Weights of a small segmentation model: arch unet.
Rows from block 2 of a small segmentation model, named by matrix and row number. Rows with one number belong to one channel. Each number is 128 + 32 x the weight over its row's rms, rounded and kept within 0 to 255. All counts start at 0. Numbers have three digits each.
Before each channel's rows are labels from the 100 images, of 14848, where the channel reaches its highest value: "strongest on" is what is common among them; "lies over" is the class under the peak. Only what is clearly more common there than usual is listed. The data: renderings of 100 made-up gadgets, each built of a few solids, in any pose.
# convs0: first 3x3 conv (model.enc.1.0.convs.0.weight, 64x64x3x3, each kernel summed), inputs 0-63
# convs1: second 3x3 conv (model.enc.1.0.convs.1.weight, 64x64x3x3, transposed, each kernel summed), outputs 0-63

strongest on: has a torus
lies over: main colour; second colour
convs0.54:162112169145132139149141157079169203096127120085047110158152115178108087099115114092142203100131155109111124120140139118168077093134166115100151124075127093080158110125109122153121118201093137
convs1.54:109141088169093098187116096173083112172123115121124130108123195192109132141142106207083093123094077152136114104094095102105121132168149143176122099149162143157140139081129119119201176090136117

strongest on: has a sphere
lies over: main colour; second colour
convs0.49:136103114154120096077112179080113096102170138132157185168135187095103160143087154116124110099163131123116147109178097143120141091173056176177110136107091090098167135198100107105148169141161137
convs1.49:064098120137142150148144094193161162121117113135090075099155159159139049105149092124147107163149117140155126126081215132153124193097168104126129156168129126143104078108095136165089082110101138

strongest on: has a torus
lies over: main colour; second colour
convs0.27:162095159130132115141105137148118121153134133099137136162036191119167145159081083146084107138086085109106153117100158135157151151135108131074192109126114126080145138052124131133062083104106075
convs1.27:098167110134100100138130135095109126097140147135133080103222111134066115099131127066151103093119186117132141125120129082090126118104126120154084118161204141089138186202072092125172136126134131

strongest on: has a torus
lies over: main colour; second colour
convs0.18:142196078138161094090087156138125071115129164122081086139128113109143076118090133085201106202128137130149185108119168122103124175172162089147094113105109113093149134125183166163121150116136150
convs1.18:133096226144053119135166142104123133176163144159105128112178194150075164140136143153147124080146153118168131116131107099107158121135107176192097112058123146110143112139112139121122169064127130

strongest on: has a torus
lies over: main colour; second colour
convs0.59:118121125078135113117151106103122123203138177137104129109124068158106071120095095099141136105137113085078207110067125151166190153136129110084144127115136158098155152110153131138030151133150104
convs1.59:104159125137121118160127163128165156088071168189127134096131137095107178197140162159115146160094134137174098155133123085130161111109150149192172070140142133175099045118139119153154103079094114

strongest on: has a torus
lies over: second colour; main colour
convs0.15:099099117056149109107141144115110129130112133129123113100105104196099096094177138117150202162060127113182114115121109102110207120164164133127115131184094081080104167144105094130123155142124064
convs1.15:150112101130177071137146107098145124143175140134120164084137131156126172195084133142099148081193143112102127112141127107179146142098035105135160151103182188148163089147159126121131132138146194